{
  "mask_ratio": 0.6,
  "loss": "l1",
  "head_dim": 32,
  "fused_qkv": true,
  "patch_size": [8, 8],
  "conv_stem": false,
  "width": 192,
  "optimizer": "adam_atan2",
  "beta1": 0.9,
  "grad_clip": 3.0,
  "steps": 12400,
  "lr_schedule": "step",
  "warmup_steps": 240,
  "weight_decay": 0.3
}
Rows from block 4, named by matrix and row number. Rows with one number belong to one neuron. Each number is 128 + 24 x the weight over its row's rms, rounded and kept within 0 to 255. All counts start at 0. Numbers have three digits each.
# fc1: MLP up (model.blocks.4.mlp.fc1.weight, 768x192), inputs 0-95
# fc2: MLP down (model.blocks.4.mlp.fc2.weight, 192x768, transposed), outputs 0-95
fc1.186:097171140134066102160122122118160116126133161136124168138139146151135110147139121137113115129150123111101114146126123148144165121124144141094089181105117177129104115101102099117121159087142137133147124129090114143137113153143147136150108145100133109109114141149134153124140093132096131108
fc2.186:171104097145106111135122159130159125143162162135130151139114187136105152111140135088150128096118166116139143115165143142095092134164088166130142107132189128163143071119104125143159128133144116137134079137175152139154118154140140131129126143132111145143086121155114107123125153166140101170
fc1.187:152155121120131090124138103136159123126087175144130133121095149125122118145141145157102147091120135124123133148113099100128124126124125122085090130121115167140136105165122167136106139109139107127142075109124125126126148159126109113142123141137099152126160108125136131128160138150069110100
fc2.187:133123130152137154128166130105111172147093111081135093155128146143110121129178123088104136115147172149110144141140146136129116137144103159126137123103112145130128160124127162143120110176142163105112124135133129109132083134137081175168121135142162110138120112176155117097143174129129169128
fc1.188:128139143129132089114134145123148154139153093166146131125126134129126104114115138156128103117128126105130117146087088099096130166121162107107095169125073178111130133138134114094157126099126149127161111105138103134130149141104118097142150112107129153109115121118160123150115115156092123136
fc2.188:144127135088166139127126136105126118100171091157100164076110085094074123128142109175120120102140087112153103148110148136109175120158096115126129124116094121143114138104140147149084116113141149112110099098121116105154160116133161145122102114141142108158116107070160142137076107127164149116
fc1.189:138143135124131070131145112138108113116205073164155105125118148136112105135113149138121124115102093149112088150149130123119094191137134084148123132129109138128138133145111134106141145098120133121159132127144098099142145123139115119146128143130177121159148134161150127136143140120090126127
fc2.189:180129129124149175148119135137133101131091129166100137133171095115140174163103135137135086130126078107118157107136104152158119098124158121178105127160123127113108135137137127169112076103149134124157123118119128081142126107154131125150080107136143107145121094119077141129169083114142120173
fc1.190:120153082138139101139137191120128087113105139110169085090136106144124156125150166119072095112125107131128081180151114118113143169121148128098124161136145132165118129108131108108114141114098120109164113093100103159106141147178126146142128158146102123134127129158094121138105133108146092105
fc2.190:104078148133132163145099113117123152109156112155105135141114122102149130123189151116116118136136120126101162137086160163121117105125120076119133127139129073121074102151101130158161095113099138106145094111126143150118144116116134111128117110105144100130145128143131142159107156101080132120
fc1.191:178147148106120085115137182127099127136158140139098126092168149147099129118124164159144134120121149123112078115128074157081074138138120138181163118129125128136093096158087167107142129080082104130119111164140135151126133117145113140115169134106144126143103167166131154123141120087119122110
fc2.191:113133115168104116114095132124129141115102100165089106152118164137157120127084148121118096169103168125147116132076158137131138123138128134141126087126134148171172116183101129098135109108096157128096089058168145094175133105121130111115113168140159130127137173122104101123084106122111135121
fc1.192:132137101118159107128121133149130119130126116139184145129113135129163097157131157113099126134104107115095082183165136110129088132132130132123144143107134135137153147115103118092154155151108103155136164142154148139139106116130148137139100113123128122159079133066174121103115116116107092153
fc2.192:141144136125168133143074116117118122144084112109055095114130145118125155129130121080116144130119139127140142107102135169162108132154151120127069111150158100130149130119087129129081084119099150133121152101126128081094148135110100102180155148133132149076095149125104126149160122111103181122
fc1.193:124137140147121109161164083161138143158135094108129126120145138104085077117120155139124117121139175121117135153155092170120167140138110144113122143142100157090125149133102137153134166063102148095160095092094136141122100143142119128141152155138117147111132085123163145171085134135105100111
fc2.193:154099131151121185104125118105118117150087138113174102149133104128165160098185128120135111188097109095133119124147138159148148136100126155124154148108106081128140156114173095096144176126101170148102133109125136146127130080127106161107151100140130104175105121119105125132118141140110158136
fc1.194:107133115154086122124148140152064136147122102140121138102129119087114130164136105123098098145125124095156115146144136142120124118139156137111128126124099143108163122127111120102155127125105144123123119123148031138140126144114172147136111113134118095135167125120147118148101119121125133089
fc2.194:132094148131097079105110107162063136130141135140104136114154181110133150146118113112118139076101145084124133122147136136135133156127103112127139167135135168156163114127140105124111135105140110129162116104176142167130170160141108142156145116157104115138108143132130111116193097128156137089
fc1.195:153185131102114123137137126132132146115148163119113116107124145139101081131103151178155105098116129118116102146119089179168136158163134149094117110134084127108110118157125138115127165070125152105134142126122099125155140151128115138143124106149135146136131145106103107140133153125110106139
fc2.195:123156134141118164096122087089152132089092115154139139107121134138135134159068087149089117107105131142152076168143125141146130119153125171142092105129115123109156062093096125121145109101149130115124119081129140139160150143135118125101101105160134116093131131145121161114145123093138124084
fc1.196:088143109153133136138112149173103155147135167101073140067120158111105128141129144133129101127116143139137149148100151135117156150132129146127111095141137114123119167128116141160107149124133137124147140147141147160137139133113113139175113126120129164113118088102141151131115129077108105161
fc2.196:106130113133135080135123102117107122110143146139178136104124160104130118123159063113127141157106111151109114140106110114142111117110126120065142137102107140137138076090076130145140155117143145140165184143135128122127165099123142131126127137133163142122131131138100150141088104099092131144
fc1.197:117105144164146127115144120129161114104140151120118108146125127100095116102122148161166131135131120156130137171169148146104127139127113097107094112106122153132133116093089123131151159150116148144129153177097103111140076166170110134116143154115129092117106150129144111129124103137105105136
fc2.197:093090116147124128110111151111164092173132132135163127142070126139125134128114158148091130118104139103142105142116120106102113163110133198154173169078114129140152128116148118126166123142136164153108130094120141152159146136091116080166126129169129124121177110112173106112126127133180134111
fc1.198:155165146113130106134155140174153134127175189136153120112131126128119103153093152164119130112117106112100113163115124157149098148161134109120108129122146128064127095144134121130143137116140170133164082117125100128105137138118101112144126140130116167139115127144144149131152138134138118082
fc2.198:143157160146127089131111130168086097136095145125119128070089133134119156169109129134143116156110178096138140098149095119155148127149096172111156158111145132096161183119110155150123179149086128140166160138143116172174124110095111111130158118119093144148153150186150116123152156116128147142
fc1.199:142135115122131101156129126135130149126139119159151101136101139126099097151121128159129111097123099118138156153116104177154122148151124139045131120117121172150098092136120144115151151118096125123155086089111103169132115118147122102157149129123125150144131111092112137132139114110106105133
fc2.199:116137157144113086112117147145061135146144097122128139123128149118107144140105143166107100135117112128157147170138147105103083181198149150164151082134159126147133158106114151112134150129111120094119102171105122152134136132118170123095150113054150116181100090128134110121119173112125125152
fc1.200:136152099141117125102150075121119145133143128174119135070124144102125084136136114134161127102113143106114123135141058104158165142151109148147122154140126179137123165082130152123138123077091170105158110091113122132128117152147140146115138127097072174086144116096124142154082094161122125139
fc2.200:140171149143132141103149151106115127113157144121124118127154112151161136128098095081153147168134124117169124137069141159166147105127133147097163139138144130151095147128147094124187122110153058125060156142116139118124135126154116126089128074105132147130114142128091108121151105101134144137
fc1.201:124137157146095119114151123157150118118137167160170144135133130129103076106121116164115102096115085113106125146188096157118142144127088131111131159115142105083139144114105106117132182112136082134141135107147087129104128108081112106111101114153132132153106124167137129117154133116104102088
fc2.201:067106119090140127122115147150127147136118144132127122129112150103131178127111125130076149129120139135140158152084116129113089110145112156108113130131136154108116161111132123129185142125173206133116148141150094171140134144129129144143151115120120109100123142167143137126110121121119156115
fc1.202:136116132128128121139162125155087148114161111096146142138122124118161092122123136144147125088119115103121157138125116166103105161140128094137130128121100145073149122093123123123130156103108120129143106141131106151179132117142103116175154155152127148132114120103142147126128148096139125162
fc2.202:135113124121147159165157142118144106146142097150125129128140140129134165079093163165144152168147084117112094093165135169174132108134145156160142121102140057078103109165120120152109129172143131115123131143166140147116149114170097129136152137120147158100124133100086128124146115144116148190
fc1.203:165119130168064131125139137131165104144119142123110117111110157140121066128093122154099094079084155122149136134156145106130113114138127105135091129111149108135173143119095165178128171111129202134118123137133084103113157157094117105115155134155105128135134076142140131129115127151146114133
fc2.203:175126159110119069128139137167139104109156135090146117143158090105118156132124134110089091144120130117126140120129137122121135115085121153119167132129149134150153121143141109160149115134095124144172103152164123098155086078108162177103114156143106138169140120095127104143105169140098131167
fc1.204:123106117124150086133124140169153156114137112096141156120092125129099126137143157149168125148137142112103131078111160151136113111150159124120134086112118119125096146139097124144146152145133131140154136134153093152112105143149157134139137089084133126094114073104131166119126172082116083152
fc2.204:130124116123106097160108130164121153093111137150096152113117175125114119148102142090109137149137136163109178088136087105101089127175128170110090146117174122140121129112124147123135135159107139117161092107121123128144157115164133097124108107148121145158114148159117136108114092108080137163
fc1.205:129125111113122084118146149140127132119153186120152141088103142135108096106105134134127119134126124103123112129116099183118137183120136091121112165129087151097093143137150120115123165116133154128155116151142098126112146113111137115147133122146127139127143130117146110135100123111119133124
fc2.205:121115117168132154140134125113176153157142128108120083106127096130141147110171107121064116125176118143138131092112117127100102091114132125165106087134099087120098103150118109108098153109087156110155132168137135129148160101121150138125115171091157174133151129099108151120104128134084160180
fc1.206:164176133111103112129152134131153122151123127119143137155123125116115099148165141181110159090142150132136131181129134113129135107113108137120171137111117168119157126144126124099120105118102116131168070128123140148136159098122104143111190192091140090168124081136156143138178151080136103115
fc2.206:118160138112118120152159142138112133133144087149128121121107136137058117125119119152123127138145130126097192174123157156137133131183128130112074101133172146141110110120115127158124112118201110131140069149107101113141127169111157119153071142131158123116157128083152116141078118155161135144
fc1.207:109136102114130126148143125125123125176107062123157095150124157106113118136115131137133138123104136125116132148133118138138098163131140133126121165137169156096129105098117106132121157114136140105151128132102115114139163167193124142153134145124065099117152107153119160158129107136112090134
fc2.207:154098122096104140121137143133121151139110123146099162148102129146139160189132165103166161092139100061107101153121111095159102119105070108142142133140128084078107106096138132136097132138089138139139164128141174103172151172144152101148145107132141080139089153117116139111115098128135149154
fc1.208:124172142127135104118123129133115118131150138136114112096125168152135095137060128139135125120136125143125075110121080181086143146128138133151116127116099141110112112127120151117179159080126159140135126142116110148148125132140110120176135152117106134119114124088088122111116120098119106082
fc2.208:144094112116073121165083116124122126123155157141188181134140160150106171132125137140113136156115150096121159152158117122112115135153116147070069126142154167126161083157118104108159087122127128144129139116119102145161093142130120152121111113108119137143160128138158130151132157173165089127
fc1.209:117204149123056140133123113094159144148120116146151155099106095142126115158131119131127111148126098180165140106083138110123135154139098128139137109142135163106135124119142122130131176128119152109099160118093111177129143148111133131184069142109112156142164096109129109145153110126129157140
fc2.209:116074114130088123112124089125098106162145144129108134141106124133093140129139101132121154124139144098145129098092087102105118123132138126073119150123121150133123139129126146163154072136133145136123149126116150152116154121162168119102174151110111126112081160152123115134128149163156132130
fc1.210:150156141154130118126121156153146157147182134146117130144137189115131088128115103159133117110095146127127087114126106161110094135144121168113129181115134126156130127137153139127142093097148172125149143097164110124114173099115130140148149123152132120108099132098154166146150093095105140125
fc2.210:097116109141124140098062131130097138144097152122073105125145112171134192198102167104094101092118119125118110167129116158145111151127146140094122150118166113126106125138123105114144133142132100105098169125100151092072125128154112116144124121123140119133127134141100110125134134111137142154
fc1.211:125120124142101114152135126151079154157094156117103141104140127114103062094062114138125133093136155143140095120106127169158158139149116171082108115145103117133115073118151149140135144089096160105148121136124127148134121145068133103180133133145193170118150113126146147149076129146144126101
fc2.211:173131122070104139139107113139120128117098173114162129105128154071113116097119131137083144121116113089109129161080145157172134138123117131114139139146114136192154126114153096124116134140126137174140144097129151144135148110142133165147122104165110143166096109114122153118116111117097156131
fc1.212:108100098130103085134144049133123126133152109118120163139143127126113119105141218132128098105119139139091064147140112124110153143107090152116148126139179138170135125124135112120186173126088148121163134114115106111122092112111141139144139104120107136090106145124113133132121138131083110140
fc2.212:112117093139118109115136116120166104107184132142177130156112159140163135105154210143125101137131138103074129147126126096131165133143144204097123155113116160131148128158119111121117133140142104103160101139194136126126120131131121109101136184109135110167140135121157107133111150163107147114
fc1.213:140102146114116070116118094148151137125157112111159186095138098127116126129121140142127108116122123121109136110117101127145104163096130072141125148127163130166102094140132150125126166125132152112129129163120127130160134115113102101122149145136140125131140098124140118149117171109136085157
fc2.213:117096128104142128142114116121108162085114124058149154149114187102100092112132112107084115164144153147153134158109139100102105140143123123154136130154119156154108109122149121157135113119186158099127079053130139161133134111134159138169133163152121160097114123183149113117085128115100154139
fc1.214:149111147120122101106117110145124167112132163127181140104140127125141089122114144161160125153151113140136125101116104140127120139103130102149119143151103142092099108139095111111154149134099127098166132108100089148144149125166098111152149108083125147128096119084105112152127106080114156116
fc2.214:146169143157164125114145109110102121143145145091097148086145149126127165162135109130169141112102100139152124134181140133146140131118188116161142133111105103080124122138127123125113139106102181142092104150145119148092103086138133120129138132181169106109117150165155128098140152109103101123
fc1.215:137159119132102126131142136151129154138157149151128120121142151128140081118106117135132112120115109130123104139126112127076121201134145133159121152139099149099107104135134117117098155105124148116160137119118126129077130116152117114164132129130168168136116116130141133145113121130113092118
fc2.215:117153143135134136132109130157117142106105145112099150132119125128089134159096139116087108089113133138132122139130111144108122139157102149175107109114152152115141131064121132125096106138149131138035139145108110123089119124192111130158139131126173101163102140104105099134136147113128127085
fc1.216:171125076120097097149113137113135116163079129149133144166125115133105100116113126144134128107120118105115145140156095110122097172123128107116139120132132166088149115186108126119140160105118153108138123171129147117115152144132138102168129144120139143126095118143140154141108165114098142117
fc2.216:157169138107149150137121123153123137132140102092140125121095139133080133132138124151136094123114132145152128143112096170144135103153148132128115133118151100151091120105100103121085131108140177110143148115120140128144117114176109109096137145167179115138103140130130178111164138120124121113
fc1.217:110144150131098109116119089114112164115206126130118162155093137153095094162101124166132083107130118160139097127131104159131113137134112111139119122128089120175122106132131147109141176088117132123123142102173131117119094131162132119136115116133127147169110125119142123123152139130100139130
fc2.217:141126101150103133133133069144116106139111114139154114133112065096153131146122110106130108175127117080121118149104123169153120128106077137128137114166103079072110100121107106142135090188099122125142113122130127127090095122150121112124145152174193150072106117120102118111114106117158176097
fc1.218:155164136086131096102148129127078133108135130151103123141127178135101121107123175150125154145102144106157117129112110120075126163143145127119104163146094126147152112135141146114184169098132114106161112111137131106135128132141140141143163112121138152137107147141130127145134115098123125160
fc2.218:149131151136131126127105130123139134127132140104137136183081136108133132127168146105105121166122174127173135119143168109102125133139149152120142148083126147127139115142114103105143136116107166123144083159129137077113121088091142061106126169126130158143148155115141116109185133127084096103
fc1.219:152115153129114135165154166147119139148156112151116158111168116137124085118092126118108137091145101075108113134103149178123101139144083136167098116139099144079096113129151129124145131092116142113153107098148108103126117118137116088128144105114123151081089150103167116143124148125139110113
fc2.219:145139105116090136117127135126104102127156106140145125154117149117097122129141098143113159114118151109107144128136110134151121126180132171158166116106160138145171157193114110141155139119135153099130103182107071130121144147156140153144114150134134181139141148146155160149171131121083143145
fc1.220:156156117119085145099105129098123105133102143152165133087109166157097143143107165109087107136127107100114138169141114108098144158158131117151141177144113171061126119149098119122090121141149119130183126119099145131156135135176110121174146160085114180108120109113173148129138153109078144145
fc2.220:145158130102122111103125103136120151109140119088163163140087098116128150123102144164105117159135101124125118146106165133157110128149103150149145114071149111065116144112120112138172147135106114165145116103189119140109145094124106129100173129113094159151129115124167125143170113129097171114
fc1.221:133145153136116098128163135110140134155091152150151156098134119129151095120109147128142121129124104127104174153126113116148104167123108129143118143139116176070103104137129132138120175117117151103133107110110086107111119122127111116147135169119119142129140117132155107156095115103107120099
fc2.221:141104118109088109139121096169093134128094146069124113129109143126109142149106118118116144128108106147126137187125164084164090124136112143136167146159150128110139104165105089142169123123127156116119135123119128119119143160098109133115103100128145180127127138106153130132059097081107157139
fc1.222:177110107111156127125150128147153137121124130124117167198128162145102129128118105143163112115143154113120134138130103148122135120116113131147111114126135116132152174125104158106121106143115156125128134096154178140143148150148138144098134137124165087140094137159154075131099136097136094079
fc2.222:125129136118152104112139111144088126135138130108125074095106132125162152133143095135203155081124102170130138137104151105134103143165155120127165130127151141092137168103138093133132180094153117147141128091144086166130152111115108093126120135119104138107139089107169181099123133104126127131
fc1.223:186146163135091089129149126129122122130144132145148101144160129129089132165108124135134119085118117128116127106127086166126126160137125105163100170101096137104107105168129135120131162099121132134155138088141106139100191125177100128136132109144148120149128134110156100124082123123093069068
fc2.223:163098118136081134129104126178121118147142125135121160142125116129133127146147140139080116186131130101143101138138152140127127143136146130124109162133132127114118107171136126156105100121118125135109115149138121114166156069146133143113119148111109117117129120114155149121139129128145146139
fc1.224:135116132154130144142091151121126106136076117144132120083163182141112133111085172111120139135135125152112117165107108092135112146124115145122072139120120112073116083127079128134133130100136126145117123107106112121108152110122122096156140162117103152140120123143105129109134143154108135198
fc2.224:099131111097145147137140131151122183108100122095150136135136101127153189114163167077117148134149136153134112139144129100114138114100130118126155096151143088110115119071141164133145151148166160119116117118169098112098139150171109156136118111075163127080150097113093125148146136117135126149
fc1.225:098179145128108139125059210136114134086136115176142126129166128131121123106118134189139125122135117079135123106097136130135120135110159122132113200132106139144115115080133112108135071094130152121158132123113109085130128126085129092147131109116124192079085130116145150129125109141112117131
fc2.225:117133126104130119137095140136121140094164094115112153094133154080126121113149104169151163131142184157124137126137176090155136142132150134119169161117100085126132147146114120161127134113139128128139080146079092125138161128067147109163109121110097105100138125162124128144101171097109106103
fc1.226:115115120123125130114114110135132164166172117112145103097156129125083127129097203133113122091142121120099116189141154140122143150103142140171113106135125135073144153166126120138134167144129140120168126089138121141146116152131151127127133120149131145126099118103121140134107115099098153120
fc2.226:142110149120118110145170120138136100173139129129125122142117133140164120112127148120143104130140126114138091153120099130167125126104141115099120127130105110089111136107146137091160099109159171137145109119136089176122124095089073136098131156119104085152208140142116130119089157154143126180
fc1.227:138120110140111112168129081133126144168119129148117098121136132110135099103132193120094108088111119131151126167150127138101122133136104098120128149126141147075097097118125105161120119071119167138137157124140089139146103135135157125165131166092100135119102113120180175151143147131113132106
fc2.227:145055106147124111100137093151135110129122170162156153170117125125158166103147137143135091124117143131116110113144159130165148134177119127167135132115132137115133148140136111122152110129116119148193111091141148138141165116123121065142107135150064076152135144128140141116149168102099150128
fc1.228:168119125143097089117108109146106142117159148141107142068104137104138078084090157153177097086098139156125123154129116119123151155101136081139126138147123107154155105151146104139128132142129163109152132119122124102140130088105163138153168111113152112093160101128103113146115121145084109160
fc2.228:104155110129131119105141139128160139096117070149135143100139084142114145132089126129092090107110134147142112150134108091154173151142133119137176148129085134073091099086134123142101143155119140132133149083107112145110170128170150131108165144122137090127133150147151166158154106146139155102
fc1.230:111129178076128106150150104112104108168081140156122124091119128155142147109136146126097097106111069086093109171156117123151093170138133102152104120134153139119114095157119125122144110126134130123134142147129093147137122134165138138148119171132112127130112142145146154131166113127109115124
fc2.230:136138113092126132175116135154162162144133063120129121136119062105134107084146114139124114149108148109178115135120122150139168084153071150149149157129129085139098096130135098109116147137098140150104116133126122099075141097135084118128097096124135107092087144108101145162130119103106108166
fc1.231:158127142158093143129137198131110153148141139159184057159160127092137079092106182137114158155113108118133089107095144114132144120136087123119124129116136111135117151085120084134128130105084141129130111105109068092130114116161121134110127099127123145119100122112114177116112084151063164105
fc2.231:114145130118114122109129191140152134133118093112092097105101155163148133133132152121107122054145130147125133105149141164139150144174108135134096167121099111084137149157114168116110172163156122133131140152115103137105125129115130130143150140137103117144167156144150104098118112142142120136
fc1.232:127153136119105102142129135130131147190114138075153092127103100179106123076128117156130139139142133148092110098115109181093127141127130121138156150135120127108109112142086114135132161076111149115134147113157105180136122101131142125177115160123092121130147100121143169145106146128153117146
fc2.232:112140145147134194129123155130145090176126116131109145162154134126090108131159139119145079146129123064101122070119120110132129121122106146124149123126079108127138110145106098104123150149131083112153139160127111170133127143172119177157157143139118158140098154128127101137137089139156133154
fc1.233:123137157098120110170109098118118141145173130118143119114105148132142122141087184119110137111166114143127102139113098142089131133141130147094092134126075147105102109136146141123120179102121106125152120097096112166124104158134140102112153126126116127149116154120160113128117123138121122078
fc2.233:148118159110126166145125112122104140134153153119108148133124108109112111102131102106165146140127144148095134156156096155148119095150123124128142131151132097125132136115138141139185109108142154114165100140078104128144101114149106117105093151109122181108126087123107110159097134100133113110
fc1.234:137113094160129158148122129162156100099102127134099164167108154111108080148086124140121121109137126135130146146139107149143157116151108115080095150117151113157136144158119128110120113135131144134094149161124176115096146147122129137137147126144102066184110124140151122122112114116122148145
fc2.234:140149143121152096111131127172103159088136097138135118107114120081131162110128095141160116132139150155131146185109171120139096106111157163161128133114139149081148143071133127146088111120123194111144149117114105148111122137137166114148139107146142153117185081127145138085123148093172135116
fc1.235:125141119127138073154134123149156113095176080133121145110119164120090097114123132149130110107105105120138164143151131140074090160126128153140106134137106113143142134138100109116136131107149159107162141112130122115111158131160130142151118141122183131130116137136139131148136131116107092129
fc2.235:114145111160077126112125118102135103113109099140112103133138145144094141160133129124116143125146135115120160147166107161120122128155153139142130090143162174099136100113135145145113073129116166132125112114112151137079107123110116149121143162117129144131156159152133072120121146117138136112
fc1.236:101145136104122045161122137150127117146143107160121151125177111152112127117125116173119124112120135097113157129145122127127122153116145139137107181117120163086120146111122100128148116095130173110178124138133110149084166123123156133163140157129141132149145142159138116157084111091118097109
fc2.236:106167110132168120145155089140070093109146142134151132135111103102149143150093137116120099111151116091106180158125169158138144095145145128116128120162123130141115145170111088153162103135135130145124090123148133102102080164131120116096079090146172105138108112131103135100102118129096166119
fc1.237:086147136136146080115142141145112147127136074121088150132137131128123131094125115163136145058128122084129136178163133131117110130145113115138141129127107148130101100141114117145132111118141135133130134112114104134185178139163119126128155138114139119112135113162146105138164138155112094158
fc2.237:166113118146122141121153131138120095133193136124170141131130141134139121173101059154127105191133147111137115109127096120143125127120149131114091127168144128132169166177123108108147146105147144083157142135155139122132140124098144104117133128082124149205148117102131126146122149128147126094
fc1.238:156159106088108127125118122086131123117120129111137052164082143134110117096159164118092111132135097129124125162127160136118148139132155127145116130143158171127086143134132113128103143135140099106154116112123145126097122107180146094134123153085128122140152115141113172147174095145090151147
fc2.238:101138107113120125137078145183133140094098122175139132102151147095136119166134118125106113139120134128151111146062146122039140121102171127151131154134102130147132139115088102108144164068142145171105124121141139144156138133108156112093126090146099126087107146141111119146127101167120131158
fc1.239:127122078122075101113161073162128146130143142134157118176156123090129073138119192137150131184117119127128124127085148125121137142121136110112096170140144145116113128122123110127143146107126127115154118129133068129144106153129159128176109085111109182163150138154124149150102122141121123146
fc2.239:161112128140075124113099129141140110138129124126105107119147137174140158114092177127144099058113118159122109119132155106176125148116129118149141164101124158114139142123142139115129130123117120132105136102086187101105155154153109149115140167136120129107099152133092101102123121125108135186
fc1.240:136130122103104098090128122145157116134150111111148101113123159141111094129100151181116120105134124122104104148122112162094090158134152114168098175123107129117141124122107118122168149098144125125159165114118116152127124150118110124174124123118105152117127100101143133123120147118110111101
fc2.240:147159091131107118114092116129096138127151073115097174142134109140151155094187107149123094139153129117143138090120137114094170116157115127145105168104117106117122132196119110112116104141124111131100134103120161138133109139093143112100105085150103153151097163166158105107160136112120164143
fc1.241:130136153136109127120070127150148095134142099133154158129152105116115134097127103129143134096133118180102112148144114123132126126149131120126135132132124087156137135131150123135166158111137152130124172124122140113136111117109133156135123145120116146130145149178137084124082162110119122172
fc2.241:121090118122148109136053175125102199120151102135142130155117167147115120103119123151119100145109125079124086148109166146114101122082095149098134143132135103143137123134132135114120121168130085129153111108132125134110117144149113117117131092128116080107090110133099155138137117112136111120
fc1.242:144145132127144136131124135135109120144119121142122074136171143096134168125119158139156093113096139156133123170128152135131138141152160135120127129131152122136141121141119151144146129166162141140119148109153145096123148096124171152176142128128123116091151104112132134118099117111088137157
fc2.242:097115111125153101123149135129144143137139168117160073141151141154125116120126153113118147115185085106140149183121077157111123140077131115125143099124143111134106126144117108099164107099138150159176130117119111123158134137167118124133115108123141152144138129122124125119131150139104149092
fc1.243:099147133138141068102133137130120139142110137086118147100134160118110104113083120179134152109112112119133098133152093152106158165107097123110110090152097118169149119134107123140131147122131147117142112102121115110142173147166114120156128147118095124129132112174075103143153139126113131123
fc2.243:143107095105167161134140114118132101097126138094154146125133102131155172130118082140139109175126128121111109142162184103137134123080114139139129146165145088105133124181139157149149136116134126139137127183118128108150118151156129137109128154125168136151127131108114137112145131148176153080
fc1.244:114172116149102085120123167117140113155150108166116121147121148168109136140096116138131136120124118143079117120083114123136124155159144113092089165139082145134105126112117111097124138076147165115181150146056126154114146152177098102144123106119115136125061157156145125131122117123145131168
fc2.244:187112134115098119130103168193093118119127149121111088117171165128123155144118126107124139088133095090124121121167158181097145127135114127110160130130109120114125156174153105126126142148096106122159116123199140154113143103126159126112119140124104177144134115076097119123134159158111151143
fc1.245:144122118119141120131108117129111105140152148139131149130105137116109115125137159162098108088118151080130104157152096122104167157131173110126131173128081138125141105154129163148119111136135152114170144114151126117137133107141132146134148143104126146103119101125138149146116122107119079133
fc2.245:107104131123096156091128141124132161112083102127136151168095108150116153140156169127139163153146127135158113154119139155114106147116112131095092162117124140094130164100135149129065123138195138091134104132123164139118130103105161095167105138126126085122135149077146102176149132147146133124
fc1.246:129169097104142173142112128133124143143096118089142108140115127162127122116136093183113138131135109124133104127110144121136148136097097141153176129127135131116123166111121129130129167137150157123095116107149183158143154137153071170078127131119130135129108114121126099135107069108104090170
fc2.246:125120169113125125144137117148096122093139120134137132108115163103167146137167061132112133153124142111109123151102149121047101103102133108112172119100110160100134140120100106149146126114137154141141089161151117139146156121130157119095135112141147139132149086129133151121122142106130150134
fc1.247:124129127121108107164133119144142139125141103126099119100117162142082101089110096111137081125126095141107108169155147142117179165126138148101135128125155166110093102127104131119133150110107126131135161142148119136103193126135123144157142151130161128130107165150106120113093116117105150093
fc2.247:116067168154103144141089155167108119102191136184135139139159121132135117138066151140117124114104149148148118115091134115085105155118111123124156153134100121087087134155125118156123108139137160115114093101160158115154123125164164169156106158139135126116111134140081108103103079170113122144
fc1.248:146148169124126158156128123134092121133160111168076152171155151151121111114122140106140171131141113058126079152132117114120155132136115153125100103130138163120133105100136126142157219061122147123158125124132123154136117180123137148088118129114121141145093098121145144132136119106093139172
fc2.248:139138162132163127139153103104092123099142115114123134121121131097172126152164159121121094120136122188156165140093115102092120141164139105129139140104126115075129108136110114115107157128099108103146107108120117151110091131099123156130102137146117101129134118171114136124174112123082115134
fc1.249:145139112122104115112136118139142136135142161118146115072134112145127102119108148137121124085119121130125137140110118168136073167126144151128119132141148167112125091152137148129128154084111129093133121111133087120120154116143101141158134132120053126119134113137113118153135147126109130107
fc2.249:144152144140164144115171070150121145129084094098105122170145094137165119138163153151138093138107121132154119171079139171138132140093172134156147133124081149066141139082115092152127123119108160104126161131107162163140118122094143092122104113165103153133149134087072148118114081147085144128
fc1.251:090102117129083141117115100170160112128134142124129168062168126112105078134109150155132100130154103115118128177171132133096159144121128117109108105137092121128140129156138119124128175124101106114132189143145123132128105172160124115182111131140119140136102124104102132132101135085131117183
fc2.251:132173141130176115115134102156071139121082143079137097162132174112165111134135160147143107146137121165150136165092133168147116122167144165146149110157119142148096127126149108076084138124144149145119122169164137143122092136093129151141111126141100108144120133127163125145123134120120126140
fc1.252:192141142128123124109114166151109106107162098153175126194142139092090125158125113175122134146166103109125125140103127132119125111111143144142138157108159153096132170104109145118151143127114104128144111116139117108166149158181103138132146120114120127146080156112127119115127080134092076124
fc2.252:068087103140115143124116143097140137140120126169133107132116114118123116161156108161116145129136131116126104135136134168147121152153117118118159122146160121155164144108092152128096150100107118103145098084162125096112150105148083132133130154142117114092193148121161141095128119107154107132
fc1.253:144130143125100084122141154139140132132091126101179139096149119122135085113093162131129128095114138148126098139098101134084105164118105096103146105139147160132087099141138136131149165110119135118124127126099131141109123134120107132185132106134141120130126074108114135138133140158135125122
fc2.253:149109152141133110105092098122127095094105171112109118099132171129114121172111112137089126123126105152130109136099108121096154145133103098078145145121115150150136121129104122121167132143154147100120110182126143132100129151111135114097127121119169153141157133165103149186147133146137174129
fc1.254:125140157128082089142159097157130122140115150162126136133132128109133098151129109163114071085108118143113115119136116101130145134155156133172095158108168176092134120153106118143183148097098131134126124153108104110137151160181136134121153141147106162098100098107111145128119111117106084116
fc2.254:098099089119164145139166136102121112135116110106136166151130132161126161147139151149138182126181111124138140102136116101117138170122145130167138089120114147145102131145110164103124145137144092127136116139126105119175138144140130131186134139157157120142148146193156111105142175103163140126
fc1.255:173138117109128098155160116123159120153128141157099151134125117133116099119111134165164120125120131171114121188153153109106162157125105149103133107159107119108131108085111115085140151088083131092105114163109137133120111117132151119144145152119112142155131160134095123168148121127079148151
fc2.255:134149151130148093130153088129119124081114161150090116120133179108123136115116089150124157115121135139127161159114119111120079128144099135111205098142145170163116108152110111171118136100100154109133063125138130144100185123149116135138141118125124100126161133137116118157111117119066116128